config = dict(
    dataset='synthesised sound scenes: up to three everyday sounds over a background',
    encoder_activation='gelu',
    encoder_head_dim=32,
    encoder_bias='all',
    encoder_parallel_block=False,
    norm_pix_loss=False,
    adamw_lr_other_params=0.00098,
    epochs=20.9,
    lr_schedule='poly',
    warmup_steps=420,
)
Rows from block 5 of the encoder, named by matrix and row number. Rows with one number belong to one neuron. Each number is 128 + 24 x the weight over the matrix's rms, rounded and kept within 0 to 255. All counts start at 0.
# fc1: MLP up (encoder.blocks.5.mlp.fc1.weight, 256x128), inputs 0-127
# fc2: MLP down (encoder.blocks.5.mlp.fc2.weight, 128x256, transposed), outputs 0-127
fc1.68 [124 136 142 132 137 134 134 120 117 130 123 123 125 135 129 128 124 123 120 135 139 127 112 124 123 125 116 113 124 144 137 129 143 120 126 138 132 136 100 133 115 133 131 120 133 110 139 120 136 150 124 138 138 135 136 120 132 129 126 122 133 144 121 124 113 121 134 133 150 126 128 120 138 119 128 141 111 131 125 124 139 134 125 130 143 138 125 120 128 128 137 120 131 137 130 135 126 111 118 112 129 141 125 140 129 108 119 121 115 130 119 134 130 129 141 108 142 128 135 117 138 117 114 124 116 135 119 131]
fc2.68 [133 115 136 126 120 131 130 133 127 122 134 121 130 120 124 132 137 139 129 119 119 138 142 131 123 142 129 134 137 128 125 124 130 115 127 122 138 110 143 130 120 112 135 133 127 136 121 127 126 116 122 133 124 125 122 127 144 123 131 111 135 122 138 125 139 127 129 127 123 131 134 129 130 129 122 118 131 132 121 144 113 119 120 116 125 126 127 119 123 129 121 134 141 131 132 121 119 140 138 144 133 125 135 122 118 128 134 131 126 116 111 126 130 138 124 148 121 136 141 134 127 127 127 123 140 143 135 147]
fc1.69 [141 135 173 136 183 127 109  91  92 100 151 166 114 148 122 111 176 139 159 161 134  56 148 109 112 111 153 136 119 103  67 147 140 112 145 124 148 154 139 107 105 134 108 130 140 104 133  56 153 128 137 137 126 100 128 109  97 136 167  80 159 113 105  96 170 100 130 136 127 117  82 143 121 107  98 167 110  83 160 120 132 100 104 177 134 127 122 119 145  87 155 102 117 141 129 146 117  99 159  73 139 163 170  80 100 134 181 142 107 192 146 126 125 130 120  88 178 155 133 126 136 108 143 183 137 121 133 130]
fc2.69 [143 150 126 158 123 139 104 152  82  93 178 106 125 100 123 175 119  93 128 107 144 144 154 169 147 140 113 116 105 114 176 117 124 139 159 126 171 112 124 143 168 101 117 151 156 161 101 139 128 194 156 117  77 201 104 151 124 149 114 127  98 143  89 128  85 150 114 133 121  80 115 140 145 115 135  59 115 154  95 165 119 165  96 152  92  67  99 161 120 112 109 157 130 136 144  89 142 133 126 108 131 151 156 118 163 124  79 126 169 113  97 139 155 141 110 122 125 154 129  87 103 133  39 146 129 134 176 111]
fc1.70 [142  91 162 116 114 110 109 139 135 115 103 149 120 125 140 147 104 146 114 131 151 160 156 117 136 142 137 132 111 126 124 125 127 121 161 132 149 115 101 132 127  90 111 164 149 160 130 117 121 114 124 125 118 126 103 125 137 113 175 123 146 114 118 165 117  86 141 139 107 120 135 129  90 166 131 120 126 119 129 113 134 128  86 124  91 157 121 110 125 135 122 130 149 114 130 170 102 124 103 134 128 128 156 139 125 127  96 131 165 144 137 128 162 132 145 117 133 126 132 125 133 128 112 139 129 141 115 119]
fc2.70 [121 120 161 122  92 123  82 136 144 128 148 140 161 129 129 144 107 126 134  86 104 106 176 105 144 124 145 119 132 148 121 121 133 159 112 138 139 120 107 123 113 117 116 148 127 138 132 109 133 135 131 132 128 131 116 106 136 151 126 143 129 147 111 130 110  91 119 153 132 138 153 104 133 106 110 141 124 136 117 175 125 111 130 104 119 149 147 125 138 118 121 147 115 120 115 128 123 138 114 111 143 113 133 144 140 128 111 140 112 132 150 103 127 131 169 113 127 127 144 159 137 127 106 115 119 137  98 140]
fc1.71 [148 125 132 115 130 115  92 108 111 144 116 160 136 116  93 139 130 112 116 109 156 126 166 139 109 140 138 144 133 119 134 167 104 163 134 124 130 139 170 170 129 107 120 141 124 121  91 109 128 129 143 123  99 129 127 130 141 129 135 157 137 142 130 120 126 127 111  94 128 129 124 150 123 139 145 130 131 115 132 146 144 131 134 143 151 105 116 105 132 136 142 135 142 101 102  98 139 122 147 109 131 109 135 119  89 112 129 107 142 134 126 133 134  92 111 112 141 117 113 151 127 151 113 152 133 140 133 120]
fc2.71 [147 125 124 123 157 148 133 120 108 171 116 111 122 107 146 146 115 160 118 126 135 103 104 119 119 152 128 106 119 125 151 129 113 130 117 112 151 112 131 112 145 124 133 136 133 151 136 103 125 150 130 101 152 121 132 133  99 136 129 149 142 126 153 143 125 122  95 134 138  95 110 153 126 153 132 134 116 134 113 118 118 129 130 136  89 122 136 143 134 147 125 124 139 130 131 144 145 111 136 126 117  97 126 136 124 138 146 105 109 150 126 138 126 129 128 105 112  97 113 105 134 115 139 135 171 133 122 126]
fc1.72 [143 129 159 169 108 109 164 109 125  65 131 141 166 164 113 134  98 143 126 132 150 138 155  77 135 134 179 105 141 127 156 113 126 133 104  97 140 169 110 139 102 137 124 139 203 119 155 129 144 136 142 135 133  97  86 127  79 129  86 114 143 120 196 166 138 108 106 136 121  67 119 113 129 178  94 107 123  93  71 137 189 132 106 128  71 158 135  97 158 160 136  81 158 157 132 153 124 110  90  94 135  75 146 115 150 156 153 136 135  72 125  75 152 120 160 168 131  93 125 133  60 144 164 156 148 113 148  92]
fc2.72 [193 120 147 125  97 117 115  86 122 105 120 143 150 106 172  89 140 138 111 141 150  94 102 165 151 156 104 146 121 105 114  77 108 164  93 143 153 184 124 136  93  89 131 139 195 142 126 124  81 141 120 131 173 133 106 117 146 179 113 141 181 179 177  87 112 136  94 147 102 151 102 123 145 109 101 127 118 143  96 122 168 111 132 140 111 156 100 115 145 133 104 174 140 103 128 139 160 151 121 119  59 125 118 109 165 123  75 115 144 106 131 172 133  94 111 115 164 139 116 113 168 131 135 118 146 131 107 118]